From a checkpoint of a small contrastive image-text model.
Model: 10.3M parameters, 48-pixel images, encoder arch regnet, encoder norm batchnorm, encoder widths [64, 112, 192, 336], text encoder width 320, text encoder layers 7, text encoder norm layernorm, text encoder activation gelu.
Training: adamw at rate 0.00084, 7500 steps.
Data: 101725 training examples, 18.9 epochs.
Rows from block 4 of the text encoder, named by matrix and row number. Each number is 200 + 20 x the weight over the matrix's rms, rounded and kept within 0 to 999. All counts start at 0.
# fc2: MLP down (text_encoder.blocks.4.mlp.fc2.weight, 320x1280), inputs 320-479
fc2.221,214,209,189,159,243,186,190,230,181,214,210,186,187,189,222,181,176,189,186,190,207,166,208,221,191,182,189,204,191,199,177,200,198,218,187,183,186,211,235,212,194,190,205,184,231,199,211,187,181,225,202,215,216,195,127,182,169,185,178,179,208,155,204,205,198,187,171,202,215,190,232,199,211,201,171,210,193,194,206,165,224,252,205,202,172,235,207,205,206,192,221,196,181,204,196,193,192,194,203,204,182,205,144,191,176,167,184,176,197,205,218,225,182,183,207,213,177,237,194,171,215,179,192,201,196,191,179,184,188,205,184,205,180,180,192,210,206,174,240,225,204,212,212,228,187,211,212,198,198,198,229,238,211,158,198,190,213,179,177,192
fc2.222,236,210,215,200,229,210,191,231,206,191,203,222,192,197,217,203,171,207,200,217,171,218,188,217,177,201,229,218,218,178,185,224,219,191,218,185,204,221,196,193,173,196,179,218,193,223,202,207,233,182,165,218,192,167,197,212,188,177,214,183,184,188,213,188,222,210,174,204,200,190,178,191,197,222,217,188,170,230,208,184,230,209,226,209,202,216,211,226,202,203,193,208,188,197,223,218,199,191,245,216,217,165,231,206,236,210,149,168,186,214,213,180,246,205,191,198,182,194,170,252,211,218,214,206,224,191,201,182,149,223,206,193,179,188,213,197,170,172,196,190,249,234,208,192,205,233,197,228,193,188,189,210,245,248,183,217,195,203,218,195
fc2.223,200,180,191,191,195,208,201,219,187,182,189,220,219,199,215,190,189,211,222,189,179,194,196,190,217,203,220,198,186,236,206,161,176,172,168,223,164,191,225,204,183,205,175,188,206,196,185,193,173,233,204,235,187,204,161,169,231,197,216,220,206,192,218,230,189,216,229,180,207,191,206,198,209,187,222,179,204,190,194,204,170,209,202,197,201,225,178,204,163,223,231,195,199,196,210,206,210,185,197,151,202,141,215,200,172,199,211,192,193,193,202,174,183,191,223,179,216,226,195,180,185,170,202,199,192,199,195,222,210,187,203,202,187,198,210,222,172,209,206,198,171,168,185,185,222,177,190,155,218,198,205,164,197,184,205,218,235,192,169,216
fc2.224,222,212,205,192,205,184,229,220,216,176,145,188,172,204,185,205,227,179,190,154,217,176,223,225,220,209,210,205,205,230,192,204,201,225,220,206,176,205,200,213,175,176,208,172,190,191,201,165,223,195,215,155,210,205,169,190,206,211,213,197,226,204,210,209,205,220,218,198,200,174,195,176,197,206,176,188,211,221,182,172,181,231,221,205,163,228,231,200,193,230,166,224,196,200,186,216,201,220,204,182,194,217,184,213,206,237,171,194,209,203,188,207,178,225,228,203,197,185,233,168,223,227,219,188,207,208,200,194,168,173,214,210,212,213,147,168,206,179,197,174,199,194,181,193,172,196,228,171,186,195,193,146,213,154,186,205,181,202,230,215
fc2.225,206,186,201,222,240,178,206,208,176,220,181,214,214,172,174,172,174,178,235,134,178,170,211,213,218,200,239,212,171,220,191,169,202,179,203,202,186,176,222,184,191,232,187,214,193,182,197,191,208,195,206,169,222,205,194,188,189,188,197,190,201,196,191,212,199,186,188,221,209,205,223,197,178,192,190,207,209,222,144,222,183,208,256,220,225,201,186,185,214,188,214,216,178,194,202,210,203,188,206,169,205,204,190,216,197,183,197,162,174,176,224,189,179,195,210,214,200,172,203,181,187,192,207,189,159,206,202,227,212,186,197,187,223,229,164,220,179,205,188,193,185,230,219,165,182,203,210,156,183,201,176,190,172,207,167,179,199,179,172,163
fc2.226,164,171,197,209,203,220,233,189,188,152,227,178,192,185,172,222,208,168,161,229,230,190,212,230,194,216,206,178,181,177,221,223,227,223,209,177,215,214,180,246,210,193,192,203,189,209,213,179,168,197,215,174,193,193,191,187,189,170,213,194,209,185,199,192,228,198,168,169,193,183,174,215,198,238,212,216,199,186,205,200,175,203,220,200,188,172,191,199,173,191,210,213,200,190,161,209,206,212,206,215,199,221,194,201,205,199,238,236,200,207,210,199,155,222,230,208,172,211,195,184,220,188,193,174,225,156,210,171,249,182,194,208,195,205,191,198,205,189,186,200,211,238,195,222,174,208,259,215,217,161,204,177,191,175,211,204,200,209,208,186
fc2.227,163,201,171,219,231,188,198,184,178,192,194,188,208,186,229,176,206,216,175,171,179,179,211,228,170,205,211,181,182,167,214,183,204,190,200,196,194,195,210,175,203,206,203,178,183,196,207,219,221,148,197,175,186,193,158,209,229,224,208,189,207,216,195,197,208,187,179,199,231,169,160,195,190,174,214,191,208,202,225,172,197,188,220,169,203,185,225,208,193,217,192,214,188,204,197,169,187,166,202,177,191,191,177,176,189,183,190,210,216,178,217,192,216,179,202,217,199,187,189,192,197,208,168,175,214,206,215,208,194,188,208,215,200,190,168,177,198,205,198,234,196,188,216,162,218,180,215,163,165,202,199,193,213,221,179,181,182,162,234,218
fc2.228,222,169,173,178,201,180,193,189,170,187,217,204,195,204,235,192,198,205,210,217,206,172,215,217,203,222,223,194,184,215,212,183,200,172,210,207,191,194,211,209,215,207,211,213,185,219,223,198,200,233,199,181,173,223,223,178,192,204,214,170,201,218,191,206,215,176,193,231,221,186,189,192,196,178,221,199,203,232,183,203,203,197,212,184,201,197,205,218,227,220,202,212,217,229,221,212,198,180,178,198,244,200,188,197,197,211,224,185,217,181,223,224,200,218,210,227,211,215,213,165,204,213,219,173,186,222,203,177,199,178,239,203,220,181,197,213,195,212,193,211,194,225,197,191,223,236,207,213,200,186,192,208,208,194,198,226,202,191,200,153
fc2.229,185,212,220,197,121,200,213,193,183,237,189,203,211,193,217,230,211,161,224,197,184,227,230,211,202,180,204,176,202,174,182,185,184,191,195,215,215,213,204,198,192,204,187,217,231,199,191,203,210,226,214,168,218,194,180,206,215,189,177,212,182,178,218,195,169,208,196,224,204,186,215,219,194,213,199,181,199,204,186,219,177,187,139,188,200,178,214,169,216,197,188,199,164,213,226,192,192,198,205,221,237,195,189,226,190,148,147,195,206,193,195,221,192,184,199,217,179,227,153,210,205,179,223,197,189,205,248,183,212,210,227,171,187,206,176,203,224,219,181,190,217,154,196,197,156,186,204,196,207,226,175,217,195,232,204,180,202,178,192,201
fc2.230,162,193,192,177,202,142,182,215,187,205,219,174,185,204,216,203,220,167,204,193,197,186,159,188,210,173,226,190,182,197,206,199,184,232,198,187,175,186,182,207,182,197,175,208,203,228,174,211,188,203,206,154,171,199,175,208,174,208,231,182,176,202,171,180,197,171,193,193,208,232,227,198,190,215,195,161,194,188,155,202,208,175,201,221,200,213,221,195,198,198,218,186,161,253,184,207,188,187,210,172,181,192,188,212,191,183,211,200,185,212,209,195,196,183,158,219,226,182,184,185,183,173,192,169,179,219,221,224,169,207,250,214,219,210,183,225,156,196,158,217,233,175,214,219,194,212,183,151,219,221,198,187,187,199,184,198,215,178,193,187
fc2.231,201,198,204,198,220,192,165,209,168,196,188,214,170,200,207,196,194,163,195,186,193,211,189,193,189,165,179,179,197,194,185,190,244,185,199,205,237,199,203,211,189,210,200,193,213,213,185,227,170,204,221,169,187,193,191,189,204,208,223,196,222,223,197,228,190,201,204,208,202,196,184,201,183,178,229,198,201,150,200,177,152,186,198,200,196,181,232,212,197,202,193,219,192,185,176,189,193,185,165,196,205,184,190,174,199,187,202,217,235,204,189,183,171,176,196,207,182,205,207,184,193,208,216,193,216,208,208,139,189,171,199,224,233,212,194,199,197,165,204,201,158,189,217,193,183,174,214,168,166,190,184,182,212,175,198,199,200,189,222,185
fc2.232,190,202,223,192,202,220,211,167,191,179,186,199,229,188,226,213,181,185,229,220,207,253,190,203,171,205,196,185,210,203,207,203,250,188,227,159,180,173,203,229,215,197,207,172,186,176,217,216,203,199,197,205,194,215,206,215,229,188,189,182,191,224,205,191,147,229,215,233,194,207,231,214,196,188,217,218,227,233,196,216,207,212,200,218,192,215,229,211,225,188,216,209,206,184,181,206,180,222,213,192,217,192,208,192,203,166,189,219,194,187,202,217,236,207,187,197,216,207,203,202,193,204,197,233,200,180,198,214,215,192,202,178,216,204,206,202,212,221,243,213,217,239,234,217,170,211,193,171,205,191,200,211,203,199,194,221,239,182,193,196
fc2.233,237,226,222,212,191,175,201,205,192,172,175,223,197,218,189,219,214,218,191,212,164,219,201,219,186,204,177,200,212,181,215,203,193,196,190,177,168,211,207,199,174,198,206,226,217,250,185,174,203,231,208,176,216,226,229,194,186,191,210,246,216,233,192,198,231,213,199,175,214,242,201,199,208,234,237,226,225,208,213,197,210,201,181,236,193,187,190,194,216,220,169,233,194,202,189,217,214,195,157,240,224,214,199,211,209,172,170,191,203,206,197,191,219,201,229,208,185,203,181,210,189,191,202,206,226,235,221,213,203,213,206,172,177,185,222,193,240,207,203,216,207,228,216,177,176,221,172,247,244,218,185,212,214,210,192,215,187,199,273,181
fc2.234,142,192,188,194,139,203,187,196,200,212,202,191,164,185,194,188,178,223,185,203,211,180,186,189,183,200,231,217,206,177,199,189,170,217,203,176,189,198,204,194,181,208,193,163,168,165,182,177,213,181,180,160,192,222,196,190,183,203,191,222,194,192,192,191,181,219,213,157,167,271,191,226,223,210,200,187,201,196,177,219,171,197,230,174,217,187,169,205,188,230,173,189,187,214,193,195,194,184,212,202,208,188,177,169,208,204,192,196,215,144,184,226,204,184,206,215,177,187,184,191,198,203,169,195,224,176,186,208,183,200,186,177,214,171,205,194,203,201,179,174,167,161,189,197,178,196,175,199,190,170,222,193,207,202,189,186,224,202,202,180
fc2.235,201,221,192,214,228,181,188,203,182,187,204,195,220,152,170,175,220,249,219,188,167,177,164,185,182,182,216,199,246,218,163,237,205,174,178,205,204,204,240,208,199,197,208,221,194,222,223,216,199,214,195,154,201,220,232,184,199,195,226,209,198,210,178,196,186,181,179,165,197,199,217,217,184,152,258,223,234,229,203,209,191,233,209,169,190,197,214,200,204,189,202,205,212,226,225,220,191,181,187,165,210,180,215,209,202,187,233,189,193,194,207,196,158,215,204,216,170,169,192,237,159,243,222,201,175,239,215,214,189,206,207,229,200,216,193,217,201,195,207,222,206,207,219,204,166,168,218,172,107,218,197,181,213,187,206,232,236,191,190,171
fc2.236,198,211,206,218,147,193,221,207,231,206,188,202,202,201,206,215,198,167,226,216,219,135,180,197,200,197,191,198,217,195,207,211,178,184,217,182,159,203,203,191,241,214,188,206,199,198,174,227,205,173,202,227,190,213,181,222,188,211,209,176,207,194,202,171,189,224,216,217,200,178,189,199,175,190,185,185,201,197,204,208,204,200,160,188,224,193,219,186,204,212,202,210,195,211,192,201,189,171,210,210,171,213,212,163,239,182,192,220,198,197,188,183,204,210,182,201,198,235,207,212,217,193,201,182,204,162,207,188,203,194,198,212,186,198,219,243,219,221,215,198,253,196,206,218,206,225,166,237,239,190,211,231,187,208,175,197,193,200,189,198
fc2.237,187,201,193,191,186,206,194,209,192,203,198,186,201,226,199,216,237,208,207,197,221,219,208,165,198,217,218,162,210,181,211,193,167,192,189,187,183,192,186,189,200,167,221,196,194,190,184,216,197,199,198,206,224,218,202,213,214,191,186,199,164,188,191,187,219,190,146,161,184,208,210,218,206,163,223,178,202,179,189,191,199,209,187,202,203,187,197,208,199,198,213,193,203,206,173,204,212,197,199,221,203,210,179,209,175,207,217,204,223,212,212,176,161,195,205,191,183,207,220,194,173,218,204,208,191,203,206,180,192,193,167,160,247,210,157,191,195,207,213,210,216,197,215,193,203,210,199,191,192,165,191,211,235,143,213,193,202,177,185,208
fc2.238,151,212,169,219,199,168,207,205,204,183,159,183,206,198,170,194,177,205,200,188,181,196,173,208,190,217,211,169,182,185,223,199,193,210,190,183,195,209,187,200,204,176,209,183,194,179,200,179,206,191,157,204,202,169,216,234,192,199,205,154,200,191,221,184,161,184,181,171,222,150,192,208,185,192,198,183,206,193,190,181,164,178,195,208,197,193,179,186,190,165,201,197,181,192,163,208,198,207,184,217,202,229,165,186,190,194,192,216,201,207,188,155,224,181,210,208,176,209,178,194,185,174,218,199,170,214,205,187,223,206,165,209,184,177,155,178,176,214,205,203,192,152,183,214,190,220,216,130,199,197,196,236,231,202,172,178,213,219,175,174
fc2.239,183,202,211,183,169,198,214,185,173,179,216,221,188,193,221,197,214,213,201,204,190,210,215,200,184,185,201,204,203,185,214,207,218,201,191,186,184,195,192,179,209,204,233,181,203,233,198,194,209,196,208,226,191,221,224,196,209,173,167,208,213,208,211,207,190,222,233,162,216,225,186,172,187,206,199,218,246,211,173,189,211,222,213,203,209,208,194,195,213,229,189,199,203,183,212,209,217,218,200,216,190,168,217,249,185,187,205,219,199,200,199,181,225,205,216,189,185,227,179,195,205,175,196,170,212,163,200,181,207,227,209,207,221,183,179,177,223,215,210,184,214,211,212,190,177,198,185,216,242,191,216,209,201,227,214,211,216,188,176,203
fc2.240,203,207,193,196,241,199,167,205,165,227,201,199,219,171,177,181,225,197,182,201,203,186,214,215,178,225,206,227,197,190,195,231,184,210,217,210,200,200,190,220,217,210,217,189,176,208,203,168,150,156,183,218,186,223,245,170,176,182,203,204,184,188,183,178,216,206,220,167,210,200,179,214,210,240,212,174,181,171,176,189,179,207,192,249,206,206,203,197,210,197,195,200,237,231,219,183,201,194,197,234,226,204,185,191,203,218,171,202,184,202,193,190,201,204,224,168,202,236,193,199,212,213,172,191,210,193,206,185,186,226,219,182,225,218,238,182,236,201,162,196,236,205,191,203,226,225,196,229,186,214,199,192,224,163,199,175,178,203,217,246
fc2.241,212,179,173,175,153,164,213,179,191,192,216,181,218,208,223,194,189,206,205,190,202,176,167,198,184,173,210,203,172,147,193,176,220,201,192,200,209,202,184,205,193,204,192,187,206,191,215,219,198,163,191,160,211,184,243,263,188,186,165,192,191,219,174,185,179,191,145,193,210,233,183,178,206,201,220,207,189,220,214,199,196,212,202,217,202,228,202,228,184,196,230,195,177,220,202,204,218,186,187,167,218,219,217,195,188,163,212,195,197,232,184,207,208,210,201,145,187,201,204,188,152,206,218,217,186,246,194,175,203,166,201,187,156,213,225,210,162,216,147,202,204,232,206,218,226,230,173,175,245,210,208,182,178,202,196,220,233,201,220,187
fc2.242,219,218,209,188,234,178,224,198,187,167,202,209,236,185,245,198,188,163,203,195,199,219,189,212,166,222,187,206,201,219,206,224,218,174,200,195,182,204,184,220,185,237,186,216,198,211,206,198,177,207,204,233,175,202,227,200,187,216,219,212,194,198,251,201,229,203,180,229,201,252,155,208,202,220,205,203,195,202,147,232,217,199,204,219,195,214,200,179,184,162,229,196,213,240,211,226,198,197,264,196,225,210,229,231,197,204,234,208,263,223,209,169,208,230,204,182,208,211,194,223,222,244,185,198,182,171,221,188,187,204,231,214,191,186,207,209,215,223,235,210,181,212,205,226,239,203,204,201,254,220,210,144,194,228,190,187,210,188,234,175
fc2.243,252,203,197,190,234,172,207,168,171,206,175,166,186,206,200,215,217,182,195,198,189,187,186,207,226,201,219,194,182,239,182,203,196,224,209,200,146,196,174,156,194,196,257,216,202,219,188,203,176,185,211,192,148,209,204,219,202,214,205,208,191,187,174,207,182,219,221,215,191,170,214,192,211,209,187,216,188,187,240,195,186,175,192,186,199,224,186,218,215,186,215,243,183,220,210,187,218,198,201,187,191,208,203,184,195,206,193,194,197,197,180,208,191,204,164,173,189,212,174,176,234,195,206,198,203,234,232,173,215,198,216,215,190,208,215,198,203,193,185,196,216,163,187,248,214,221,224,182,177,204,236,179,184,168,195,196,208,182,229,164
fc2.244,180,233,180,208,178,222,198,191,154,194,207,199,211,170,202,233,206,213,224,159,197,177,205,217,199,194,213,176,197,210,175,211,210,151,202,195,176,213,216,170,243,221,212,204,194,234,188,175,189,184,221,200,183,211,194,243,198,191,161,208,194,197,184,204,213,180,150,193,191,204,222,208,195,205,191,208,182,202,152,212,204,190,197,217,182,182,201,203,211,205,204,199,218,203,229,231,208,211,216,179,228,175,222,211,233,226,206,224,184,219,174,191,178,171,209,176,199,182,214,207,224,205,153,157,169,190,205,215,218,188,213,213,165,199,161,211,183,213,196,180,183,205,176,218,189,201,188,197,191,185,197,138,167,188,215,180,190,182,136,224
fc2.245,184,177,226,173,249,194,189,209,201,209,214,206,206,178,218,189,222,211,213,207,200,165,199,201,211,191,203,207,194,204,195,203,184,207,173,197,193,183,215,175,224,192,206,212,201,200,195,153,198,173,187,158,234,165,210,212,172,180,197,198,183,172,204,222,221,214,237,172,201,210,217,176,198,187,196,209,186,171,205,199,197,201,194,209,213,266,213,221,178,180,177,201,179,203,222,190,189,167,215,198,196,232,178,211,165,182,167,177,164,197,183,175,194,228,183,210,189,198,201,194,209,196,212,208,178,191,197,207,196,185,171,205,195,206,188,196,162,213,184,205,241,198,164,174,201,221,224,178,157,167,192,181,212,180,180,205,201,227,180,193
fc2.246,192,193,225,201,237,191,217,183,204,188,223,205,193,196,175,222,204,209,217,202,195,227,199,169,181,178,226,179,173,203,209,184,199,180,199,197,263,200,226,211,211,196,218,183,191,209,192,179,207,191,206,191,204,203,201,212,188,195,196,216,229,231,207,193,221,198,183,214,202,143,172,215,207,213,217,206,149,188,190,215,221,206,210,231,229,248,193,209,176,217,153,199,165,175,191,218,206,186,198,202,177,168,194,208,221,196,204,150,209,180,190,204,187,193,213,169,174,206,208,196,167,234,210,183,195,205,200,202,222,188,164,203,203,197,213,208,198,193,187,198,173,224,212,195,176,163,224,206,150,205,173,180,150,179,211,201,176,215,176,181
fc2.247,164,193,193,183,222,208,215,216,196,182,172,201,194,209,166,198,167,206,178,226,183,179,173,188,202,169,161,204,181,186,169,177,214,184,216,184,170,171,175,214,223,171,200,189,195,236,204,175,174,203,208,229,188,205,250,191,211,193,194,213,216,191,199,198,229,219,184,206,217,181,204,195,173,197,199,214,237,199,212,206,197,209,157,220,220,220,171,201,186,183,220,193,226,188,177,200,200,231,187,194,168,212,198,202,204,218,223,222,188,200,206,208,220,217,192,199,185,197,189,190,202,195,164,187,172,222,164,210,210,200,167,232,207,193,181,202,221,221,207,213,172,204,185,229,202,206,170,182,181,198,215,171,185,197,164,189,193,196,205,180
fc2.248,203,208,190,232,192,245,169,156,203,193,209,194,198,204,227,206,232,203,226,232,207,227,189,175,201,175,174,190,176,190,198,182,228,180,195,196,194,224,216,207,191,197,199,194,175,194,206,211,175,217,195,190,204,165,225,182,234,194,165,193,213,197,222,198,220,216,235,205,185,170,205,184,196,190,180,193,192,185,193,190,186,197,215,188,238,192,207,193,186,187,197,223,222,222,213,227,203,194,217,217,208,212,182,203,212,182,210,187,199,196,188,204,201,194,176,196,174,241,200,173,167,167,217,188,203,163,217,188,209,208,224,201,239,215,188,210,237,202,199,214,175,222,216,206,212,206,206,169,186,171,204,177,198,211,200,204,187,209,197,186
fc2.249,235,185,190,230,209,181,183,196,213,187,191,189,215,175,187,191,182,181,197,196,207,211,184,162,171,208,219,211,193,182,194,203,208,154,215,173,180,197,124,219,181,229,174,166,185,193,193,160,189,192,187,200,202,206,141,237,191,175,181,185,194,182,187,206,194,197,203,184,224,164,179,214,187,199,215,169,204,239,219,219,204,182,201,181,168,193,195,167,176,190,202,196,201,191,212,215,190,201,197,186,203,181,204,196,173,201,198,207,205,178,173,193,265,210,196,173,207,204,200,248,211,239,223,189,183,180,186,184,213,161,207,182,201,195,188,209,210,175,211,164,223,205,186,187,182,187,188,216,226,200,193,185,177,197,195,212,183,176,227,161
fc2.250,161,220,184,198,189,189,213,219,158,186,226,228,212,171,165,192,199,198,154,165,198,182,197,183,202,201,163,186,205,228,197,211,217,208,170,178,206,178,209,192,197,213,175,204,218,189,154,203,203,182,196,178,212,201,217,211,201,195,222,205,204,180,178,192,188,226,153,215,157,138,186,222,178,196,202,169,189,198,208,178,189,206,197,224,201,191,191,236,204,168,215,204,203,217,199,191,176,165,194,191,214,182,170,191,191,218,187,166,192,199,184,198,212,213,217,180,182,173,175,189,160,179,153,182,200,225,199,194,191,192,153,203,195,208,179,198,198,220,192,225,164,223,193,174,195,149,172,186,168,196,193,175,204,208,202,187,165,203,209,196
fc2.251,184,207,208,180,145,193,225,199,166,182,204,193,201,207,198,189,209,218,203,171,205,207,183,198,202,195,216,202,214,217,210,222,218,227,212,211,219,181,190,226,207,211,227,220,196,200,164,209,215,212,223,207,199,191,218,203,211,220,180,228,188,217,201,215,216,203,196,210,229,222,196,180,194,217,216,198,216,217,155,214,196,195,202,183,188,188,209,198,198,208,203,193,196,180,218,198,205,207,172,207,241,217,213,190,225,202,212,212,183,203,191,193,194,194,204,207,204,218,217,202,207,229,195,195,209,224,205,211,173,153,208,175,214,189,163,209,221,175,187,169,210,198,166,197,201,168,212,220,197,176,191,195,179,174,208,210,215,206,159,189
fc2.252,165,224,194,211,212,182,174,213,215,229,190,187,218,180,193,147,227,210,201,181,183,190,201,196,197,241,161,192,215,188,186,177,215,219,179,193,147,208,206,170,188,168,175,158,180,187,209,178,198,198,208,194,221,168,229,191,199,194,233,192,235,172,187,187,203,176,194,206,209,179,188,218,217,209,211,243,202,171,184,194,174,199,202,178,200,226,179,235,213,200,211,186,197,191,171,196,180,200,199,221,206,183,187,170,208,190,202,200,173,218,180,192,211,229,187,151,190,198,233,192,186,194,184,201,203,191,202,204,227,202,194,190,174,209,205,125,224,172,203,191,185,176,201,197,185,202,198,157,204,216,197,217,194,192,224,201,207,224,193,181
fc2.253,197,177,178,215,176,215,184,218,187,203,170,178,187,166,205,202,214,188,202,218,217,205,200,180,223,192,215,199,207,196,222,202,216,187,217,196,166,215,206,222,200,205,192,185,210,181,212,184,193,207,224,223,199,158,189,157,231,180,189,174,214,200,180,204,157,219,183,172,196,239,230,181,180,149,188,203,226,158,209,207,199,191,182,198,211,173,210,204,191,202,185,202,210,206,194,202,166,204,215,186,197,202,192,193,148,187,215,207,219,224,205,188,203,211,218,182,190,219,185,201,222,208,214,186,215,169,192,200,215,212,223,222,193,184,218,237,213,195,150,180,210,208,177,192,212,212,174,184,196,213,209,192,189,133,183,194,213,205,231,192
fc2.254,211,219,192,191,199,218,206,216,198,201,181,179,195,193,186,206,211,217,213,190,163,174,198,194,198,216,214,207,186,182,206,182,200,200,214,174,173,190,211,209,195,196,202,205,186,208,228,186,176,158,167,185,210,213,162,213,178,197,217,215,200,210,206,193,179,208,250,216,221,219,203,212,225,172,152,211,187,213,208,216,194,202,182,194,184,225,210,197,204,170,194,205,224,231,196,199,198,216,185,159,205,224,196,177,217,184,220,204,183,209,189,160,210,204,196,180,205,185,208,197,190,217,205,195,172,201,208,164,181,205,188,208,211,226,196,208,206,179,238,229,179,201,217,203,204,226,154,196,195,211,195,229,192,212,199,202,191,168,179,209
fc2.255,190,192,173,194,206,197,185,181,176,207,225,184,225,222,172,187,211,163,204,198,180,213,185,197,211,175,177,205,208,240,210,201,181,175,183,186,277,209,175,199,210,165,195,178,224,181,200,195,222,201,194,214,203,193,215,199,174,197,199,226,203,205,178,213,170,216,169,222,178,205,205,217,193,208,200,223,191,204,207,199,222,225,198,195,205,170,209,171,174,202,196,196,196,204,213,202,164,181,222,191,206,169,208,180,203,205,224,228,223,205,210,179,184,233,178,203,179,237,191,199,174,170,193,186,199,228,199,193,206,189,180,209,212,183,187,159,203,209,189,192,215,197,191,212,184,184,254,209,192,194,218,204,206,214,200,213,222,208,186,159
fc2.256,248,196,200,206,193,202,214,217,208,195,186,187,207,214,191,170,223,173,191,227,218,216,209,199,220,219,207,249,165,220,162,204,187,248,192,213,185,217,206,181,176,213,213,198,213,228,210,185,196,207,186,207,203,223,183,221,218,209,215,212,219,174,186,259,200,195,204,205,205,226,220,226,217,204,215,187,229,217,229,203,199,189,192,225,190,232,214,176,206,213,216,204,188,213,196,215,183,194,228,231,239,233,206,189,201,203,197,171,197,216,216,231,186,219,224,211,191,186,208,193,177,200,214,226,187,205,185,174,210,205,206,191,207,184,236,205,188,215,217,219,191,195,191,206,182,213,213,215,247,202,189,222,210,227,192,225,229,207,191,232
fc2.257,216,218,197,214,195,215,202,242,200,202,211,185,193,207,252,192,211,194,212,215,200,253,194,212,210,194,195,164,194,189,219,175,213,181,216,198,210,201,175,198,200,187,219,214,195,206,195,163,216,184,219,185,180,185,183,189,223,202,175,165,178,185,200,171,193,208,183,194,174,194,211,177,191,139,240,217,164,189,180,223,169,177,194,188,190,209,217,180,187,216,193,197,218,217,199,177,229,199,181,207,223,201,195,190,193,145,162,246,190,206,184,212,195,175,203,166,231,186,186,175,206,189,221,202,160,213,204,181,212,190,214,188,197,198,175,158,214,185,175,195,221,175,205,203,209,207,190,188,208,225,218,174,212,225,209,210,194,212,210,221
fc2.258,166,172,230,190,217,208,176,193,176,212,204,200,213,199,231,216,185,222,164,153,202,180,175,234,202,191,168,220,224,199,196,228,195,192,203,190,238,199,184,187,196,200,186,202,211,235,197,201,222,221,156,188,188,214,237,203,215,239,240,178,204,216,183,207,222,217,223,195,207,198,166,204,196,216,234,184,170,230,147,208,224,198,231,208,198,182,207,212,191,216,212,222,204,230,195,212,211,242,220,204,232,226,222,192,201,231,233,182,185,219,192,203,173,214,219,186,237,205,196,216,205,204,240,169,185,199,194,203,238,223,188,185,218,175,192,181,177,211,229,198,229,190,207,206,194,186,204,237,228,189,242,211,204,239,194,198,197,205,212,200
fc2.259,213,218,199,207,205,228,223,210,221,208,214,197,196,179,204,184,201,221,187,193,191,193,200,209,222,235,192,175,187,222,191,217,225,203,177,211,193,212,170,209,186,228,194,200,216,203,194,169,173,198,210,203,199,170,158,198,221,210,220,194,213,160,220,172,208,167,223,214,221,194,198,209,165,228,174,179,193,155,193,208,205,209,212,202,188,198,152,180,202,210,199,229,185,211,196,165,194,239,214,213,213,215,185,201,199,214,174,204,213,182,231,176,201,176,217,195,215,207,195,226,221,193,210,192,192,203,186,207,192,183,211,201,224,182,223,198,231,208,195,220,193,196,188,187,201,206,183,242,154,178,180,182,190,204,201,203,175,224,209,176
fc2.260,240,192,220,184,234,215,201,238,174,200,208,219,184,214,205,228,173,207,205,172,203,200,216,207,203,227,194,229,176,237,210,241,192,201,209,202,167,220,188,229,216,224,194,223,212,207,210,258,217,194,214,196,221,219,249,209,195,181,212,235,203,209,240,242,235,234,215,235,246,241,213,218,217,215,200,229,194,199,203,214,237,174,245,200,192,209,199,213,200,198,181,199,215,213,226,217,213,221,195,167,221,203,190,235,212,207,210,213,182,181,207,202,209,207,229,230,228,211,184,184,200,185,250,205,260,220,205,180,210,191,201,206,186,207,214,190,233,211,226,223,221,234,170,227,184,230,198,258,234,200,192,219,187,222,194,219,175,205,196,231
fc2.261,209,239,215,220,192,191,187,224,212,173,218,199,224,166,257,192,194,199,210,176,221,193,206,207,212,202,180,206,206,195,194,240,188,190,184,234,218,199,178,191,200,192,179,208,222,188,195,190,200,206,216,193,190,214,192,221,190,246,184,209,203,231,205,223,193,187,189,212,177,218,219,230,185,197,218,190,182,157,177,198,195,221,189,243,191,189,168,191,194,225,191,213,151,201,190,173,176,219,199,208,216,181,232,233,207,238,165,189,191,199,184,178,224,179,252,192,198,214,230,205,193,183,229,191,204,247,231,201,211,216,191,223,196,192,192,208,223,201,202,206,225,213,197,191,205,190,197,209,220,171,200,195,212,215,222,212,209,196,221,209
fc2.262,223,197,202,175,177,179,177,199,206,205,193,205,199,196,184,212,203,221,189,200,228,209,186,164,196,222,192,199,189,195,252,210,199,221,205,182,201,209,201,184,216,210,188,178,214,180,229,209,189,187,187,209,199,236,213,190,188,180,222,217,210,180,195,174,213,205,173,225,200,185,196,194,215,218,209,194,213,185,218,221,174,203,225,194,179,213,202,178,222,210,227,220,214,201,205,183,217,194,165,214,197,215,191,191,180,185,212,213,222,212,164,178,276,230,185,208,217,188,216,251,230,222,188,193,215,198,210,179,210,202,207,183,193,203,221,200,200,183,215,187,214,200,185,216,182,220,202,150,198,193,196,200,215,213,199,185,172,202,259,187
fc2.263,223,204,192,217,244,174,205,185,213,209,213,206,269,205,213,236,255,213,230,213,213,237,212,198,218,204,223,201,181,210,219,196,206,206,216,204,215,215,228,229,211,201,228,210,193,192,163,182,209,216,236,187,219,168,229,205,204,198,213,214,210,211,202,197,227,211,228,226,198,279,192,211,203,223,171,220,217,203,212,218,204,219,242,186,184,207,232,214,186,180,218,190,196,191,223,205,211,199,182,196,183,184,211,225,191,207,253,223,201,205,199,200,231,214,216,183,211,244,197,182,197,195,215,228,195,226,215,182,198,192,226,228,217,199,202,217,219,206,231,207,234,235,181,203,217,212,220,190,196,198,194,191,192,197,213,189,207,200,199,214
fc2.264,257,222,227,221,214,235,193,210,196,224,228,220,220,202,171,231,145,212,205,235,231,216,180,201,213,202,228,207,187,206,222,213,201,234,196,214,212,224,232,207,214,214,217,211,198,210,202,193,226,258,179,216,216,233,226,186,202,192,193,212,207,198,183,196,229,221,205,213,212,243,235,207,174,205,212,229,198,226,224,197,213,226,199,182,217,223,194,228,225,233,197,208,246,214,196,223,243,202,212,193,226,238,210,214,214,191,219,229,233,220,227,227,206,199,218,217,183,212,200,229,202,194,221,208,233,215,189,244,217,216,248,207,199,197,221,201,177,227,223,203,237,223,195,203,223,197,206,247,205,173,218,211,194,230,228,198,209,206,241,219